A small sound classifier, trained from scratch.
Model: depths [5, 5, 5], widths [128, 160, 200].
Training: 4400 steps, batches of 64, held-out accuracy 76%.
Data: trained on single notes of 20 synthesised instruments, 3.6 epochs.
Rows from block 11, named by matrix and row number. Each number is 128 + 24 x the weight over its row's rms, rounded and kept within 0 to 255. All counts start at 0. Numbers have three digits each. After the name is the row's rms in percent of the matrix's.
# convs2: project pointwise conv (model.blocks.11.convs.2.weight, 200x800x1), inputs 267-533
convs2.102 102:130145118161147123120155107131131105150121127104127127139135110146131131156107131145129127141160153113133138126120147116108128091137134132142118128124062151134126142134125175129133135147140117135111132106135132108105108127118126163127127185124131113119144126116165134110134144103120138187131139137133125125128174142154107133132133024128139129147141151128138131133130135131131086132156129126135138126166149122124200135113138127131127126135151185111180131129161131128130188132130148129128144131133136144127155131138178129149146129129174148145119142137128062139192138087135110181170145124140122123141138126143135135139140116125145135146150198136171139142137132145170127133108133158156141134137123137130143123075137122135095134087138184081123134136128144134134165133097130141158152118143135139130124140170
convs2.103 101:124117131179122129082112158129134114140053130133116150133194146139116145120131128129136125124125117137119116119105153089112115157125092115108139127118108160141124122105121120131119136145123128107096121066118094113151158128118096147132122132112182153121106070155187131123108095116138147097124116136175124140114123137126113143104119123128131128086094139120120117110130126118074086126138155138125096143070158137087133116085131133116100123114056152102110129128141132121119067127137122098129140120124121107130159127127140105150127129118126081081103115130198137128152140122149162142143124117113078124117180130115120122142109126123098124128144117134111122111108112137146121125117166158147126131130149126123149116195118143123120112071118106087128132122127103063155148121123094105135122127134132138131141126136
convs2.104 101:128090112153107134108101139126112136114071128112127110134145103240127089140125117073134121123161151123129138139125096105140121137104148124108106129122122175085113125163134094118131112122128129118102127147134149106174204120104159122125125083140148147129076114175133142113121120133124121140123110122129127131125137122172139117061131068124114126126125099126116054123144100120182161153129112103110113123140102113121056132147135114133131179129053099159143121126151129116125099133134128115129128135126124094124143133142104154139131125125165124071117132119096121124184126157144134135129141117118095140119066129109130130165120084110121129123069195147125123159137102117105086122122148115088133133128129128127139123123126078126097122207121113189147089132127085117080078114103149134131132134130120141130069136109
convs2.105 106:132115125135181124190121130131130087119099126134134144137108147144122158190150128128140129126088083132143114140113161166139165049161106138129178128135093164122119124150133132131134133158123122131147129148122157135126112160107158156127136099128127137147063132148212129111119138150126144178129130121143132124134145191138112120097123126131136129109139109135090159136143119126143203123149153109115143140078138108082114119087128137128157082134109098077143151128141123133135208123118113115126134131126139122131192125126188138133107128133170111169128135125140099126175139137138196101138121113129139117134108127138131127157139085149140132133118160129077137168164121115121119132132180135077097131126122139129140141194126108129113123163133115088149157130129218124124125133152140131139135135127098105132084140085
convs2.106 101:124090164153102119119093136128134170123124127159126073124135157145123132167093126074138129141172117117142149119135154158138052134145137130146145126122127135075125147140136117113125126109122144131151128138127088091078086143069143125130108123140103136101122120149096116129103127189121128111128121116147131118149146143114164115120130088131132130188111098124094140142120113126122133150121112136108124098085081105118094124119129099124133116119062091166109132127125113137127122128137131095128115131130145157126129127138132127089121124119116132166160126124169120118114129164156169200120115118138153125116085130136126138133120067117142126131143175123122127129187143119099095111142129150106149139131128174125146121083109160114173131115132118106170128131130172199146022123103118135124114139125087146079194116167
convs2.107 042:138119090098120124162108092127158140156140127170140120116138116153128171189137128105110124113131131094146123136125090082175141177112173140135109124129088120091134145136113096125122143148131114138122125123125129076106099165145134089128147084130170149132144099115122119123084113105120132142118126102185127146155118115127089118079154156122133124111114138130139211131143119127126153057098109129128158142148142118187132148157141127144078161131127075129173129127176116143126140132120140125128079131131116107138133128101181116169160122117158118160142120115149144142099122160116111108112149156112143119141128130125119119189131106115120129143142123126193134111126127113133144134161140137105113127121137141125174122129128065123122117091120093115121091122133174136139131106097117159134135137114152162121111117124
convs2.108 100:119112084137114123138131113128157091127141127134128079139093135017117138198137124145154126124093131164123134137151076138166107104193117119153088128123182163130110121095131112124132129096116107159144133102132079149104168155151143070121123116126140143122124142134120116119112145108139106101136131129173127128149136129096166140118142126125129127144143115123193173139149120127134139095149139133116150197139189142112099113126121135138112210121123086109135124130135129106125122128126143155127126128130120143126120136110050127129123129125155134070148131129124182125083122094115160144110140136118200137135099127116125124109124141139130130144088125130093118142142106140169149130128153109144091126112127111128086131180130084116098111110123158173162085125128085113082081125138110116126139120121125101145144120105
convs2.109 098:124107181080115132172095128128138144143112128122128150125131100150126122091125118191127124123127133144128120119123140103173140103158164138156100126122124172138133143131131138128118133146130131131089128129123134107122113114120141148125127149129095131128140125070064169102115102118130157121123117111108126114128157072107110145117121118123117129153108127127103096128104130131129188144145090129124161167127114137133114120100134128137108097133096171140185136130103126147126138126120108128127121134130142156130139126132082138158127125140218117023073139128064115117125126118138099119084157137140106100132129127117123122122130101145146123140090163132159115096090132125163135127130162140157138134137131114128119121183124137137211087129127063169097228131132111129141134132128129117126186120134133126129176127132
convs2.110 094:126133114125141114083163144126099148108097130138134134135156157095117183184096121099128122116149139139128081143160131069141138129097167132078144126131108059138132114174129151128120122107132140131079115141123127126156126140118139084119115106123147120110042109138190116100106116096122063116124108080156134136124105140159130122145131135123135128120092129130140150144138124120153142150145117143128176085045162141089173117105137104133121092126182203062099132127155119141132097131116110167129107126118132135126132127140209145142129130119122143129173137118144154133068126090148094098163097120131136119128150129102126133197131177126122132128137126122148135105145136126125121119134175157117117129132141146124142098146137098143162146106120142140153106132130129104123059133115120144140145116125093139133220123045
convs2.111 105:133142123092141129166124006128130124161063126081126170121172140117141185128146137097145126131131142094118149137148141130122134131094127143102132127118114105113138142191127116133127127142133122153117137110133098094112116152171162118141134094129130139117094084107133136119143193082121102163131129128113132136142130086127134116145147099126119130200110120140155129125135132136111138114173129140127110123078156149114088137108123121128169162125120106124100136127110120123123125124133115101129131126134126133133133124119126137124119124121094129123115122119106112113079126111138235116132162133123126125115158129117124122146119142109124130133137127126188124156102105124131069137135098112116156128120118110126135129120118110124132110136132119117136175126129164176149162148156074125117126134134126123134079120101
convs2.112 104:131170101117159120080127111128141138149116129108137136127119157166129195112142116086131127119113160155111140137150117133148105085206112136117182129142068088136121134111134125125129123117134106139124133103122077144150119148171146165129127146129149112158167072144126110148141147142129142089132137097178130133135135140127150145145136255128131128187094129121094138132132123122128122123144144129139122155166144110175110129099132137138123105127129191049139106128137122129123118129131134166129108123134125099132148130148143143096127129134094138117144121134081116129153122052132103180147123141125126119131161128138129124134131136142122126150132121134180133105127129139107141129126143143126157132125137141131130135132127128122127100150135175058161145128129171113171187142139167125149159121126123133137094137089
convs2.113 095:120104079124139132141133144127125112146135128138117090125127141175128172087162133096134122128096112132136135141163077180120104088192138127099118127128132160141121147153147149128123123116123167133077135084124116140087124135106123136115123169139108140119151159178163117141140101128124099122126128158105134120108150167115069121134121145128125127121130129122120151130146142123102119160123136115122109181092077151109185101101137110120132076120100161080112117126130121109133076125122113148128112139135123144127157124128094115127118127116056138155055128127167162127108132223159123146157161116125170151129117128133124129179117101107145131144085171114101132226098119137107160135120107094109103142126143140129140126115125174127113164193134124093142152122127173105128072131183084130113168128124132117131098153190
convs2.114 101:136130075126100135133135132128126117123151127138114099141162112146136143201153119140125135124098119111127129132061159156095104114147171126132139126130099153143131152153136126128134126152133119122142139125134141115166154099128114084145127134132140113147092125144103164119116139194117118108129134147141135127135109171130111121110135164130121126099094138122078087137137121127098104150122106156123132097098112133120054120087134136128158138122116121117174122126137119137132101128117133101130111132126125103130131128130109122103122129116248119130054139130116064123104129190116073165120132124120164127127099129141127121107116131121134130132115124129121134112134122154151113124142133124130090127125104111125147164158128097131173101137148122118145108130127098133132175131155159120112121142125108117114090119141
convs2.115 097:124098120085153130113120146123120118103205129098133141110129107099131100091139134142108126137129117153121096133140115150140118191117105123108135127124085156182120130087131066126130151119118131135159127163133123119114143170166156088133123116122126145164144159119125144122124160157134212209123149129161128135145115131142148146147121069126122130112162130131161127123147118125113080132128165120141086161161147103137129123058123128122142145125119110156129144128121113116128154120120137115127145137136119120130102125130160120108135125123195119130101112119140116122092132120130146207150111102118121120126149130135129125099123146141138128138132106120084139185146122130129128114128155094103107134117123147127134120143123150129158119179126108178120081122127134113152116126087091112124143116127147117143111135115
convs2.116 099:133142143119165138099137137132114090156147128115133095122107150119129171155137109077166128131112121134130120121102126124178125083075122143131056128134068160124134118155133103131120131129130133107103138084133142124103164162108144105136128160121180157129087157100023121121121133167126113102135138110135121126146110148096162142136126106130121128123184147121072109122138136127144160156120138122153146152122141105155099160134114120116087144133148138135184138130114121131123074131148120131126157114131139093128163126105083156112132126115191112100101133125170083134152128074145181179152136139140131131130112128139129116094138121109151128120108138121061128060097106132169146125127097143098172144129101132132138115170124084136137112148119124128166152123125121089088103148153127130117133132120112114113135138138
convs2.117 106:125154107120121125157104136124129135086169130119140132115143122105126209152160122099091118129142104123130133118097102132117122093108117132031141126110131048162134149066119136137134122119127129133121127144136137093118103115161162124131136112131156156120086094161110136126111102162129058107134108102128126143117188120133100113110122131125123129122151123125123168107076134126109106138134151124131157100127095106076123131171138129130119102135117102140098104126111142137133101137152142172127102131127130084128133134141132149160134128133139117141148120121159167127138126109127182163135154142129118125125142129134132134139140158116105126138141139126154128121138101150137159117120102068157146138118152099134156116215128133140072110085130182184154082138126146103124154134096124104128118129120146130144134112129
convs2.118 103:126100119129133130184129152125123172124182127133130167137120124123128235055129141123159130138151141138136122129155142165135123157177101130143096127122107056146132122156124160126127135125136157118151124120124113129114151139122158101128130119118167163113146173102158138123111118136134243145132116118138134144125122140161064123146124211130132128169128130135112132137135132123147108137114105128130132162099104111081020122126123122124146087135147138014157152128096140126131169130120115165129131137129128130128117127119099117132131127130143123123131130120146147132106118155123166179139123133127142122110148127125127136137124191146143126128117123130186130103154132153119130116105090101086121134143126131127139121179128151139143149098131123146126086128128127131142070117137134139123098122134153114115083128177
convs2.119 070:124110105170083114113115145125151149146181127120132105109135126155128057119098135127151117139128088155113131123148089115169159217154098121095102127146114159088126143092142197118144118096128074131151124108126114120137087067127135142142129144135113148134065136154124127130137146113118106205128110139112133124152148140135105138072137043127128127070084109130139199140119135119106117153108150133110125143097156133146155142124118121132174106139155121142180148129171112136123139121141133168129126129128122132132128127143125120084140122120144122147122136131103134139163128125118099154091132146145128119125090128140128133173119159114127131132130092129088132193140150092107115110137142136122115134120136160128186126121129141122133113122115096059136142131129154160120155142154115137135145128133114148138055141136
convs2.120 101:135114097104216126100140108130130135134136129123124172124169139135133085166122132128107119134120124136124133133099120065142135178119114131164163127136103120144131124134130092140134149116130135142136141085137117119131169122133147166141135098132173123126133162078183142134155149106103184172139144103173134133130136086146118143116138220129132129114071124144120127107130133134095141117157154119121099190124157118108167101152115147135098176128092158142133146129148116124122074127142132119127148132133128137131145129096111163128110126135128129120120126119091130133124130143138100167111154158122141141129186127120136126171105173134100130156105078143157130142163097126106145137136161160119145128130121109128123108119132141124195081088116149077144163125127151131172097134096102128149083115120123103145163123175
convs2.121 107:134129108201126122077103040126143156124092129114131153123123157072127121076121112116138129118080119143126112132161161104129189122107141129122101130124105089139126118126130117123126131104134140123136123105114078116097169095155159141125122098123152130133178162099084144124133078104126159137125117125104123134120154143151206132117127023125133127127106141128113221130148120126114126141135116118105132133109086128199255127116128152141135099126110138144154148126107134134127154125111125213128115127131128151131151124118093143126127129136152123134073135118119088128060121123157164097172138124130089128123138129112123127144143146135131126144089142135158128101124128154127123124118136104113111133129125111132085159165128085127127119088139127130150176135130131108085126101090158145122148141125141134130071131123
convs2.122 098:133102187080144115162133136130140089133134130133118094123112138145129129184104145164150123137179169117136120118165133189139109196149124120135115130119104128167130123116129081126124137141135101136115130134136132122178098117113103179118127124123104126106135184144137139120085153124128093186124134171134128139125146107146185126103130099127129128094113129120110172123145122124116167135129121097134142106155092129168071129120132097129122210127102127077136084128130136155126165128126093151127116127123142143135143128123178134159140128126158140101077126139167047126185134188147056137135118121154117148106113128123126135153125160109125125161164125132131127151149143152140152133117112174146093132137105144129158136131125160127126141133140128069149156126129048130156105152143095127122144139134084122117127127173
convs2.123 105:126142121175167125173135133131137122131159127178132115143110119192133118174118131106138124120113124172114163128122129098160116137064164139141150127129179102154138134128131112131133143110133148147142129172138087168141134141117126156124132117118154119131081048140124118135122160125128109130129128140109127133140164141094050123090139053126137129133146121135158215129136131139146087165153140131130164145115143162099023125137125141125154136128138191203164087128127122128123071120122120132129138119123115115131075124135184125072112127123099116154144127118130138125135110103147088101142126118122148135138082126133127117126120143146116126131146127128119130087168131127106113141108125108126143128118126143127131130122129132124108175083126107129114116129129101135097164151064119080129156112137141132125176124133
convs2.124 071:131109114127090135149125065131120105143124128179129151137102120170129092185150144164155125133133136099141113137140102143162114164110166134132137129130150092129151137088144131125128130146128165132144135103122086125087097090104114116155126103136191137125123175089132130149105155105122100114120117070180129150130124091090126137088136149127123129102117146125097134128125129130120128156107142138133122174168119165064131132160122137125182141109105124163120114127117118136134192120125147126129134125126132099128114123144114137145134125124127114087111140121131162125085132130148091123106126136132144102123120129143128120117130111112108129122059105131122127081184143114130152129122116080065140131116151154121190116158125069117112138050137131157145057132126152200136101144150130134118111146125082168124045139113
convs2.125 106:131145114155177119135139079131131137110132129128135172128128150118131137135140135106105134131135129127141116138141090142162104029162144141141156128116116090134139137120133149142135131115129133110136135102132097110163154132138134097133124150143145147127070189138157153120148127054128163218131127135180135142140156138166159135147132073128137127128141125133121088140147132134134159093113125127124126058128075123148098133157129135134135134127155158175200118126121135134122116124118127152129138134126127136127116128135180155093136131126102151184128123137136159132120128144153189113127117114138144121116127126112129126136123159135123134135098102130158130167118107135093127137143108091107159130138152160129155147122133134136082116142135133184129075131126162126129123133177154135146142123141134105140016120134
convs2.126 108:127100066114123137094105094124140173133103128128126086126102144106128120196128122106096120129158142162140112130142076148147135050123099123131145127132162139055123106064124094126122109134128126118179135130129139163120071109128152173113131079128157144135175159167096122130129122132129176169122139185110126122102139173155134125111126085122118129096143109134140154121148123133137156149132099130140133127175092093129163128121137130108053169130149171111136189129150117140129130129116146154128105133130140136133139130130139111138130126128147131179126130139156103126124116166137146135114132122143115117136134128152133136151140123148161123110139122129138124128139145159159105132145139101153128125136128122128116142106135137130108133139134099172081138134127087168094112122105172119134082121119119143118144113069